Weights of a small contrastive image-text model.
Model: encoder norm batchnorm, encoder depths [2, 2, 4, 2], encoder widths [160, 320, 640, 1280], text encoder layers 6, text encoder activation gelu_tanh.
Training: soap at rate 0.0019, 6700 steps.
Rows from block 6 of the image encoder of a small contrastive image-text model, named by matrix and row number. Rows with one number belong to one channel. Each number is 128 + 32 x the weight over its row's rms, rounded and kept within 0 to 255. All counts start at 0. Numbers have three digits each.
After each channel's rows are labels from the 100 images, of 14848, where the channel reaches its highest value: "top examples" is what is common among them. Only what is clearly more common there than usual is listed. The data: seven-segment displays showing three digits. In brackets: how many of the 100.
# p10: first pointwise conv (encoder.blocks.6.p1.0.weight, 320x320x1x1), inputs 64-127
# p20: second pointwise conv (encoder.blocks.6.p2.0.weight, 320x320x1x1, transposed), outputs 64-127

p10.274:098150128118114168055115137119112078128235112128136095097114121152100161088086097058095140094139179186083069145085126124104116132101087127157141133158149152115124150077197133135131121120195138
p20.274:138129147181097090103147143068081148144080145152091144132126106189150104089144123170116105123084057104149036098128152141099129111125122099101073187160137151112156149114109156130067106143112110
top examples: the digit 8 (100); second digit: 8 (89); dark on pale (38); third digit: 3 (30)

p10.56:156110131198090113146171140137242171076104146206162126135128158147115147141157162131097162126110090166145097189144134135081116085141171157122111165155116105174139106156205174156113117118150139
p20.56:146109110149093141115090105068115112104088082106068074094094096126108084070123111118116145116126094102095104164135100087141123113068093065135089093067078087104080117089106088076093176136087127
top examples: the digit 3 (100); dark on pale (86); first digit: 3 (46); third digit: 3 (38)

p10.149:115149116152084084134108094102214065103124118108092101096096096122196130037135065091082164093089069123120144141101123156093141126185117085111082098151105102153111126123128123089137204131083088
p20.149:161087183154137129114209150067162125116119157107149131113119138114112130194108138119136123141063147175136160125195223149108170142138152149169153134159141200164140132131138166163159136119156118
top examples: the digit 3 (100); dark on pale (80); third digit: 3 (42); second digit: 3 (41)

p10.217:136170174110108205094095128135136063091158117108172138125120155109135104155079091061164160090082165119102160155137141153082170129139117131076165143089110202098160133095132057091188120096122130
p20.217:147071176121125096133110175142099128055054131112089113080097128093143138172164106176143175118152137255093138113127125125116098131144105133123150170138108178135079111119138105127078135135084146
top examples: the digit 0 (100); second digit: 0 (96); third digit: 3 (40)

p10.105:111044097084137152096093139144087116091107137121115048060135175114106095160119075107105118112135071104083087135102125109103126095081094088119151146075107110128093119142116080167054141091129147
p20.105:144160207092076087130129130115066055080095107151141123129187134135059247143078032146123121108124091143119159087114149056135137118148136136151128110099106118145107148070121164170101095145122138
top examples: third digit: 6 (39)

p10.146:099137104135147084092194092067117165147120068104050119108084106114098080124109099105110172080107071108114105056151121137112090131103107111114170060152186085113131111153143113105066103129115177
p20.146:142083079117062152133149122095029131121132101147144096148133122103114143152115118156152114126102144141099084074136149102124139137094134157120115132133089018124145086166112130130117143139136117
top examples: the digit 4 (100); second digit: 4 (79); decimal point (76); third digit: 4 (28)

p10.0:168119108154093120100168213162104116103120107188147150084101082165100128141106119201118106139087149106105118055137121134065086145098110089160152161133098122102125135119105134102118122094104141
p20.0:164142129137177114096117112178122167063117055131105173150093078135200121113201083165148128120104142126125091145030130123139114108172085070093191127097184124133110140113094158208148130095138124
top examples: third digit: 7 (33); second digit: 6 (30); third digit: 4 (30)

p10.260:082118109146167148124134133130053143100184112160120116134134130168138136117115134108093127122082124141141157063103132162113096119177165138123116135133070165154127139080089079139180110157050124
p20.260:167136109120139200169119098131133099159177164087137144100160139125133139176114130160147116095115133178075159154131166136140179136132171144170160151108087180153116125096071096126117128148062088
top examples: the digit 9 (91); decimal point (86); second digit: 9 (77); third digit: 1 (30)

p10.252:102119134135123153133099054103139139122147131081103141093118084140114095112116140104141113115100086094108119128167137124176118097133147095108146135083133170107187099136154146081154158109111113
p20.252:169142119154081141135158079150220135140121137103127078168117089107147106113134139085123112151136145121129065122077182137087167143088121113084136138120127167116106128119125102152162097113142163
top examples: the digit 1 (100); second digit: 1 (84)

p10.221:133139139121103133083131099161108119165130190218092156120151172142114145130177142180120134116150157178151117117152146084179203111129095160162135133120142132144140132146152189200154118110158116
p20.221:140113122146116160080152152070087099115096077079128148142107065165159099106131109141126106190107102073110094150105123125148098134132081111086118142119162065154086118119110117094109131138136126
top examples: the digit 4 (97); second digit: 4 (89); third digit: 9 (34)

p10.139:102108131117072082137192121095182104130227178102119073105114112148126108074089133120113158152091156123139143108118135156129110133187108122158151130111128149087120081097175118132157151165166154
p20.139:123135160079111255111168091143078123197129163118201151092139096121127082138126127167114137146208158122143095110139255112106062132149078167189175062147127080160155122229141099133097147152116180
top examples: the digit 8 (100); second digit: 8 (95)

p10.152:128056090123133127183109117158150148076161179188149148144074179086152152168120168153119172202125096096118131184100099118090095110176119152091147131087108121177146096064135077141203121068127125
p20.152:102097130104155133137164160078210112111165194135185112094153119109124101151089096093153122082128153171066163120153166100113135124102129145156141152164175154172128110085170130104090186156151120
top examples: the digit 3 (100); second digit: 3 (100); dark on pale (35); third digit: 1 (34)

p10.104:106200138124157156088158098131102113120165101145115115128061160134117099104117161076158152098091153126110150149125058063096130126196154114171120101138114080112148162106132120138198164107133128
p20.104:064144139177125064159074148101102142100124146136068119172140119144124146125129165165167105163122071080145114164095089167095132130129143117145099120133144136097142136126128151092109102118171109
top examples: second digit: 0 (40)

p10.297:109130094121078114100163113146066126126141118111139107079099117092141137155094180120098171186116114069098150126092165121188095147151094111113136197143157144060067056086092119091173068102105126
p20.297:171121116160098129129153097144092102082109179108156138156136163124106105117105138116124130091142105157115112134132110149136174081120131076098124136156187166122111139118110089070103171153084100
top examples: the digit 7 (100); decimal point (99); first digit: 7 (59); second digit: 7 (50)

p10.205:168094131146127162101141193129101124087213159119198084140101156155132077150076105100091117178113096077158142137159169087119111097147123123121132186132120159120118092113161128149150069079106142
p20.205:126128163135153135175062202187098128112110122164094101098130179100170141111165102142089145091122116118112180123135107114202068120136091104112114160103152137166137111125120098144150165154094090
top examples: the digit 9 (94); second digit: 9 (94); the digit 6 (56); third digit: 6 (34)

p10.14:093147095113177112100086095090131070143071084084114091077114115175129085057100164135121174135047130115119135080129120047129108166076091075096075068119115142113178125110143150065079087054119108
p20.14:091102081068147138114127153099141166165147147144143197111076119081137124166145173143118156114135074107121176132138136158005105130127129090127143133143148148154168125140087171145121103052117165
top examples: second digit: 2 (30)

p10.150:140123120091071065113190132091150088084170105135181125150122073119117108095092132143089121146100168080179163148134115081109075137172121093108093104107109121119082046126138132154142152091205124
p20.150:094160140102085226177175054127080144134106153115166141067169119151128133101097109107080098186080156086123148145111163127080166140145070124112197082151099109158098098171151176083117149158193155
top examples: the digit 8 (93); decimal point (84); second digit: 8 (74); third digit: 8 (27)

p10.241:129169102159114169123136162146089048106194123139149130134136195131118121160121171095064160160089128110109141215102117089107149081133090112105129127131085152101157062119172111220140055106149070
p20.241:128098063183172124110107181096158096099166109119144137146213147157080148148118125139223085190156115136162177122124148119128119140105098174181100169104126129068145127113089146107145110130111123
top examples: second digit: 5 (37)

p10.76:171150112097036081095181146076112115112107166132141097146073121145108165141079104114079180083102112131167142159100093123162111096193093082127147094157156114139126078085173118150199148137198116
p20.76:152076127189089193129126116081149143145145141139127195131148117154131124140082111131214140097100119127132139130118116126122060135102111093178120191054191111076202131127158145114137122137117086
top examples: the digit 8 (91); second digit: 8 (86)

p10.62:202121174109131154188111114102124112155165071103070162145118098097141123138115191162071136225095127086097114150103119107137086127125124124082133101129123179160143118144083080080164127138124118
p20.62:140130136116112152102085131142121141120136101084031127122121133082147100123142133130062113150123115151190188179087118110095114134121152121116169092091063157160114079188076160123117099119146188
top examples: the digit 0 (90); second digit: 0 (89); third digit: 5 (42)

p10.224:142183107158130131123123085134117115103146130147081098162086096165105133106091140099141158050105138146138145102149106129116149163179116094119133146134083104132134114116165126117208145115137156
p20.224:122169167139131125101107113098147074152088090129111019192126111094149119177155162146116158100164091155175078153155145129153085132134153152149076131189157141095092183032137124132164141129078225
top examples: the digit 5 (71); second digit: 5 (64); first digit: 7 (39)

p10.86:114141093124142104087156153128120101165205124117134099131127128122115068118095114081150149115123190140127156176130101118129148124204088146174093153145158189149077091133063133082233099131105203
p20.86:114089139108112116088091121153100115120070090132157134114139125128141100119115109132160108171086060129138106123113173128143150171170087146157118046101108119158112151166154161176214139140172136
top examples: the digit 5 (99); second digit: 5 (99); first digit: 7 (33)

p10.32:141072078103174151118130079106141104118108169092139130104175139129098099080140146178126160084141126115141146096156109139168067151132148129107092100141117134120175110109124140085157121075120108
p20.32:119175131058182152128133117144103107152156147092118098133146098186116165118133113175129165169106111133165079180122169152120130122147115149091126140182113105127188088154119118103102157129141131
top examples: the digit 7 (99); the digit 1 (64); third digit: 7 (63); second digit: 1 (48)

p10.35:160099155222080154151131153098115118145163141200142109154118127190115146104099092146136132165084075100108150102150133117108179156124119140118140102149141129123093088126091123202164125058132100
p20.35:153127123124037097168115164116124155123110144051126113131102101148142147092158021149112104117125115143102139095157124140119110069082163030082111115120067118146121161054051112126134146096081145
top examples: decimal point (100)

p10.120:076146121142098143132143116164124130079168116136157132068109093188119115135120108111117161118115125095085160112112147211103137083144087140116122173124051154117143140131150064112172119159133131
p20.120:097164195130194159098145147118139107043048122188129174087123133094133135126073138071107124143139124073133150126104137142116067135161112093119184148132143104162089176111110167143097114053139136
top examples: third digit: 3 (30)

p10.211:129132095178111097101144109168147146119169152161136118128162217180132113093118122073117176097134138177152163161115091138155135086174191187145214160121150128147129037125157128208139110131148201
p20.211:131146128100171186115151101131152158161148188141149124176127191112151109174148184127050132099116184110145124124160108178111144145165116170158150143108147109134143157136129047154153125141095052
top examples: the digit 6 (98); third digit: 6 (98)

p10.115:107111117144068119094134089191144122131105167124117107128123131108097147088127115193049177133153106091135159099118140240123113119172156157133166126133138100155094181134076147156160172139111155
p20.115:123135140141162059129120148127137120112186157090100062082140149112110141092152122109089135097136119130139202216193117099123131120113126135108111114161121128123134157110139086131095147102148110
top examples: the digit 2 (59); first digit: 2 (29); third digit: 2 (27)

p10.178:091075127136113130113104144097121165123097096115129155103132089120122143187094151132164135117074134095087095079157117158097124085077151101157156152086122127139170105159050137119128129148143131
p20.178:130137171086077098225141164187085164105102069160111148130147048133154172128135031069125153110139125173135049151097165085132121125155124141103171102119176152156199122143019120136126141143192098
top examples: the digit 6 (54); second digit: 2 (29); third digit: 6 (26); second digit: 6 (25)

p10.101:109106141134131156093156138156174183132133087105112184116108079088141147119139159177102143117154125106114126097131084119255117096111142092136169144114149156087148144109107152090107093216146094
p20.101:092139079106161153155139104155153152117182090120129113162180086164124098111154112121137160093113169102132120079136137144161117145114228131155134090108106116119120151095117092114186103127160129
top examples: decimal point (98); the digit 7 (57); third digit: 7 (47); third digit: 1 (41)

p10.44:176129152135165130157133135116126109114168139106143115114160125124093116166109088123104128083076174089106162217135076099132104114095123094101108118080123161105158120097108093136137143132113075
p20.44:128156163145080130151141106071071107107092152174090107105032069135151136143134144132106174150132118114105122132161149131142136158130126116059132164148128148127138101137125124122090113180194184
top examples: third digit: 5 (36); second digit: 7 (27)

p10.226:067094110154115124142116142107137092097091111112163133112056142160123068108107134101172106119093124122089150071068098105050091150127157100160152154097101158148156132180139107091100078100110126
p20.226:057128131122144153131110160079160139151111187116167122114127205109102152074097088161106100102155142136130177144236103179117107132049180130161097133151123119143142131115178134074166119160090192
top examples: third digit: 3 (28)

p10.302:166122073183145132158117126122123113102135162179145114155120141141173137106085146097144073123128119119127167133072147132063104118135095154090118093131062094157111138100122121119130099122116126
p20.302:094142058074133177129151115112121115112140105081175152094065077137139138090104079082112094077118072118135169105117092105113057136060098145090138121111112094123069115121115155119096166107142127
top examples: dark on pale (40); third digit: 9 (27)

p10.164:099069100175123131132186098089100110118101131122149103110081197115154098093073136124061131121094094086097156081083112105117059088095093066168154114105072143145167107126154137115108087083149115
p20.164:110120149089145122139149092116133103138112124135108142118078102116083069128104118080167093107111150145140115144086128144109196114165024132115137131138137098131093151152053136125169141138104139
top examples: the digit 9 (100); third digit: 9 (67); dark on pale (54); first digit: 9 (27)

p10.132:030115109179146169105131097054155100113162133146117106104130106160144093075099121072116140125064081170092130072078107085079126099130132145104151142143080142082136118114177129122096090151134187
p20.132:166061120141104080134145141126141076123153082149150184183151075136118111121097152129168167097132175106084092160149171095058156129093143090085166148127145148117141129127056158121108134035076113
top examples: second digit: 0 (27)

p10.15:160195144117118156147111180106147113120127116140145174101091129130126168123141148138104129186138120105141147134131154086141164076117080159145103127100203182127114105137119226112128170086161191
p20.15:165082139142076107096174116102102100105102098114135133125078120129128137131081130081112083139116092136125137090130088135123143093126112090149095168122154069141105116114100090153137125137115097
top examples: the digit 4 (100); first digit: 4 (72); third digit: 4 (39)

p10.196:119117118060138165108094095135100128136115081061077125162098086108117114185096144111169124129148150109185128094107119143111101135130112103102157172125201087099122108136096106100123111084109095
p20.196:152115206114132114143146132115179132140110180132140097153133104105163116115120136138104135141139144195183099079098147172145095091149117090093132128126137179156146171111118146121123163105127144
top examples: decimal point (100); the digit 7 (54); third digit: 7 (43); third digit: 4 (30)

p10.118:130181167086123111081096123148111131131196112151115156081152220128105114121220084131057100081188139196170136157103141103093141119136096187161122084143153105158132173127155117133132172160113161
p20.118:024121138121109132151135116088098160128105126097115105098088113082137151085085132122120194132104166146129081130123181122123081105112138141129104125186182150074102227141070123105101120118128192
top examples: the digit 8 (73); second digit: 8 (61); dark on pale (53); third digit: 5 (25)

p10.233:114109169107125149120127144078135100135117072121122109169137144150151089091094135086096181087109147116110228082138095196075116110163144103096178158120070110128156187136151111063172092120113127
p20.233:063158180116135146162133082102129131072140181143086111124140080126112151088137166155095168176113101006146109099127114111096183146114117109113151107181104151185126158204144110140109105103178128
top examples: the digit 0 (100); second digit: 0 (99); third digit: 3 (29)

p10.137:130158087112111165068134160146116147130123123122064134099130116102133070119094095148155210116058068081149117054154188140136122074173093101121087091155189124124150064073135138090109127091095166
p20.137:133120116150134148117142077115095119171174139128173088163128158135141130103123108137103146147154127127124092117146099076152152119118135143106097139116108041117141154157134108084196133095150104
top examples: the digit 7 (100); decimal point (97); second digit: 7 (93)

p10.235:148089123113136125102111149155063128141138094102140122103121098185110124130117123143122097106155096121138129156092116118168130097095108145095126131095217131076128120101122144053104114077108145
p20.235:090158101117146164128104121136165101136130158124123172131115135142109144114131135130143164129130132135105090145123124087152142140109154119120160087117120164162129093152090110069117154091095149
top examples: the digit 4 (100); first digit: 4 (59); third digit: 4 (48)

p10.242:136126101141119134092154160129097109123136154110094082134081152135122147159102120109109145099112171100104104181059101120083092187111111069104172146169117092112104106137125060131070076195144145
p20.242:137059119129147052086108090138168137177111189125145140150117126153094158117130167133110158104081100173160102139116175088107123146157180108174177113122153186120104143118123149076103135127117098
top examples: the digit 2 (97); first digit: 2 (60); third digit: 2 (40)

p10.171:132144132096081174090057128144132084100200102165098136137142172150129069097119131073128123111095116170164122145102078052121117151163083180146105137056163171179120070069125115146170155126109142
p20.171:095163074134170155098146084132087175137147130114160152092106166137088059098138113096066125081134168117131101146101085107124152131106168148126173157211129151144125172167141095142150117187133092
top examples: the digit 5 (68); second digit: 5 (41); second digit: 6 (35); third digit: 1 (28)

p10.248:163114150109124155087154123096149137155202124129178095105160062190122123090105111084119174117118143109147158121081141130099071144218097180126137129151123147110073134113127135090166155164126157
p20.248:123173165191112129138163132119110186144152180169119132189144132137125168208140116132174109120114118186133145115129080097127205144193144173205143157142157150157154110131119159150122090106113156
top examples: second digit: 1 (26)

p10.130:140073101154069120090158110219159142117127146105131150096118134141135097099132147110089117109142184122125114115143095123102117116167129188150184134081119117143106099119138100152113122145129119
p20.130:143137032133167134168148130140122126150108075082082117113104075091089075145126149108146165086140078131160077087125132103211139173152116129147071154151119145117067170167052156122089082164125120
top examples: decimal point (100); the digit 8 (67); second digit: 8 (60); second digit: 6 (26)

p10.77:077121147097149157122133152074255178099146104069117124123119096082155118113152119107100121091157128148114119136088121164125124152113204102104150126127101090147129125118104139120143119076128167
p20.77:097176116097093104129016097136122121152160109134065131116147136137142147080125101144115197086135150084109112151108104110096096137116122113148112114120093115139119127102087097036091153143089075
top examples: the digit 3 (100); dark on pale (83); first digit: 3 (64); third digit: 3 (40)

p10.301:118115099073108106052146096092105127127134133146114108117104118087140124085061136095163147110077108094128158078144149122114115100164058123167141166130076116127149047118146134109166143079156142
p20.301:185131133102110071108099137136167154147141105137114067135098126128138076105147124034096164130112189191125089148133073144156138129141119120118116196129103155104038121111160128087130115132168133
top examples: the digit 8 (98); decimal point (95); second digit: 8 (73); third digit: 8 (31)

p10.42:141089090132113139124121101121121128120177141129145123101137119130115102150086094115135138095109122117087148160112121128085060094130126121078113140109099218100130116140119127097106082144078123
p20.42:125107100111106141161138133125105122126158147082083156110084115052138094153138126116131197116168131149097099104105158091123119154091174131121138145159134187168060073112111099124129119122103089
top examples: the digit 1 (100); second digit: 1 (94); dark on pale (38); first digit: 7 (33)

p10.304:148167115137071136064130169122111119138160169112133133115106107170095110110094058111083120103086061127134105137120169123145122127167125145187122178125155137099133110084251121185147144111176121
p20.304:083151117089128144165155132180152166109132136120161095122126130137161087171100121099029155144109141146136149114136153116124143147147149140069129088190153114192154225076087090149124103097137135
top examples: the digit 6 (78); second digit: 6 (65); second digit: 5 (34)

p10.82:130101121189138140106116119116151093081145106119182132072165154150132082117166173095138134120089145110055170120153098108134099110069182155104131166117100176098175143141143150115105139151107124
p20.82:111119080083162101178137086113144067150129075170115095112103146120095121127107173067129138102142067174135086146104184147069178161090111217131139128152102123142102098165123149151090084102112136
top examples: second digit: 8 (30); second digit: 2 (29); second digit: 6 (25)

p10.244:124095124135131138193125099119077120108164109091079072096111122074122074108085080137144110089142112105173227108067123132093131101171068102112107098102151112226118160132097175105222107147096078
p20.244:155153127068207090106209137144147122087148103174147079110156167075108107108161146148100107063148073119104093155116099094078152126109157186138140137097187157145112122119125219080139138120146160
top examples: the digit 9 (100); decimal point (98); second digit: 9 (88)

p10.138:113102183167145172104087092137094109163187167174140115100138156198100053134093080064031148088133137104104094116107088083121098074174131151139111169086124201141116164119090148124140092128121078
p20.138:139163151110106112143094129172097134142119149125109125119103136167117094104162104131148168167098174171131130098112111155139139114140115134105181086111103116120109080122114079173099101139113077
top examples: the digit 5 (59); the digit 9 (57); the digit 6 (57); second digit: 9 (55)

p10.200:108138147160162148107140097108105105168157108164119121164129148147089118121133149122080129122082124138080120123138078130116059133142127099080124157142129166139135190121135142144094162131069106
p20.200:125122127118122117137156165127140105112155172209146138147121156158130163113144143125152086156084085101158123179086076074157101082103126127111093126144141156122129123154173146152148117118123198
top examples: the digit 0 (100); second digit: 0 (42); third digit: 0 (41); first digit: 0 (30)

p10.183:161137126190151169095120183055122086153105084120139130095133138176115078108126142058090128113097153119077172141111115124100134138084106100126131134074121134156199135139136124057063124129136129
p20.183:138134119162062100068116079081125058100164170149139097184186150099057182198068134103140109131128110119119125108140117108201110242157161173158118157121061119134082088120171104109118067037151133
top examples: the digit 2 (67); the digit 6 (59); second digit: 2 (36); first digit: 2 (35)

p10.249:158144072147133097078177151118134111123162057164139104120161116111101054090086109072170189088146071093110153147092114152126087129171093121150132093122101125121100040147086145089125111128106152
p20.249:116160138105088174134158141128110140106050119129109132124112142087094100162157127166061152055116192117065065115120112155168099088164142132118127158148115082160087148067118061149081118170142097
top examples: the digit 2 (100); second digit: 2 (98); decimal point (84)

p10.7:121131116117181124159098156102124104124124101160103112142072198176110114145135130098066105112098058193136104103131081132200166096123135127111160128093154103093134074143103091150141088169112133
p20.7:151133154148150111130129090113145137078148171095117131165109136112128167140143135076230112159142155123111118144142181130128198101114123134122150178074118143156144118156166087107119148085136100
top examples: the digit 0 (65); the digit 6 (63); dark on pale (39); third digit: 0 (33)

p10.94:141177198095120136147100098125128082134209170126167172125117127125112109129076110091179101066128112110081111139108082088153172103123100144057117081141097198107190137118100106070168137107143079
p20.94:136172147106123117140135072132137143176148127176146125157158155201115099119121138118134127182083107089160052148162160132120125126121169151103078118107156070108144118150117125159187143136170118
top examples: the digit 1 (100); second digit: 1 (99); dark on pale (48); first digit: 7 (28)

p10.166:166142091114137162126104109121092071182156108132186097138140122146056095087083150080145196097096113080108120088106084126125091141131137107089137115153146146123138116095117120147084157129059110
p20.166:030113085126105158126122075154106086137156110107099125176127101161128156094118167172080109138110129069140114128117114135137157123124144172121138080072094122132159103146095181127109134174132101
top examples: the digit 0 (100); second digit: 0 (97)

p10.98:134104169116112120091082120123157110092111125126106136120162112127148086120200098119143125125120131149165157120160076118079099092141082185116149083095099134131157133122147104122126140101111120
p20.98:123120127121148137092134140147181154152137177124140157142121149141188138120130123237099099143128111150165139160190135154104128133155100098156142130122083118122132174078203111097173159143118123
top examples: decimal point (100); third digit: 3 (28); second digit: 9 (26)

p10.49:104112122123140128075119091069120154105128127095072163125150094125140125137098096120090172075094098094130139150112060203173145095111057138092086103088181151100114119161144192138119117102098115
p20.49:142146115116115134146146173124129152151107077136116119137096146121133108137092135164136127158122051160162111128131166149089158080141115191106160120113083081112155039119124174145078128142104154
top examples: the digit 4 (100); decimal point (97); third digit: 4 (62); second digit: 4 (41)

p10.317:180150070067138093184067077125121139143184071100077114121162154127128169132142120144026132135127124114136130169148117129097071117118151157110108117076110131138157074115130099103121126192131181
p20.317:081137165142132147164142122102174129147099128133171113132169160158151127184141130196119107130127125140104132113087195152160093203131185106173104107102112186116137199135122117127138096151093163
top examples: the digit 2 (100); second digit: 2 (80)

p10.85:199112121157113114093183166125126126086117042145172126092115149149103072148084152126198126149122162094101155038160134133062133082096112076133133123157121143099066099124105100090113121130131062
p20.85:090150115114113113109126105172131176095105095131205142140130097165186153098177000095104143126204179143127143168097110086160183202087155156083175128132215121164150082059168135158180181189130102
top examples: third digit: 7 (35); second digit: 6 (26)

p10.33:093120159117117125148143109113162189092137109104112102117060106127111095059060113094129160134128122057114142104111144078079104099188086130155120131154096146132137076084087156171168168127210124
p20.33:076132078184106046167163117069164131081128095176095129123136143138083195076093105135131098092116121116154117160125068085086255151110163171085125146143129144104144163074136134099122127098191106
top examples: the digit 8 (98); decimal point (94); second digit: 8 (55); third digit: 8 (51)

p10.4:203075104128107148125151149135192148067105120090095121086102114148194085044077087087124131103121145124109101122116123193076108122132096114112102088103103137100125117108103169066124128108122153
p20.4:150173131130146102115115114128179161102155126092127114099136172063133155179136125155121211065050115085044117129119141093107126079142160124157130070107161183112165147117090155129119156149140083
top examples: the digit 3 (100); second digit: 3 (69); dark on pale (60); third digit: 3 (26)

p10.119:165151087139159123088174137074089124144198100152137140119130123148171121119097130120111166091117068079128174112151076111089093090173133145106124111141068148169200153106129095122211083141055110
p20.119:173206133169134128143170116073132126174136134123128103125176124141137166150144102129145122085183118142085135152130140103129139144099139124190130129107071151115111151102111108146154148116147106
top examples: the digit 9 (100); second digit: 9 (76); dark on pale (39); third digit: 9 (31)

p10.207:141125096111094108133126166160116064153213141142201100148149095128093111090092137071102166094141040082124075137098074076152174081105113138110124126095160167133077091102101161125081154100114118
p20.207:170124063118108120127133126144234126034155092140089141108142119116117131145101110181122133142093150162144178143091113060083156149093180149139139130120113210117114168090141102187071076105093129
top examples: the digit 4 (100); second digit: 4 (100); third digit: 7 (25)

p10.109:171138081108112085110054110148131080131150124107186100107109098177120118086138135062146135104102176095116144137096152057119118189127148158149077134104148178106115097044058130111113152083123192
p20.109:171146141151115144147124101087134089133137098102106087128109122107158124095186135101114152118111105220104116125125125124124165128132117098118040078095147133165112151071073168122148074111110193
top examples: the digit 5 (76); second digit: 5 (73); dark on pale (35); second digit: 6 (27)

p10.97:146228142153111140125087132113124092114147096147099135118097153121092065137115192085129100177097132107176161167148086145103125124081096088118164153071111111119136072185125098082141141087143120
p20.97:072144128108182064126097145193139158154177100137132161143159189144153134090152154106137087135113124045087139160102069154143115166186120081186133198169144132090150191132169154124116137166121165
top examples: the digit 0 (66); second digit: 0 (58); second digit: 7 (35)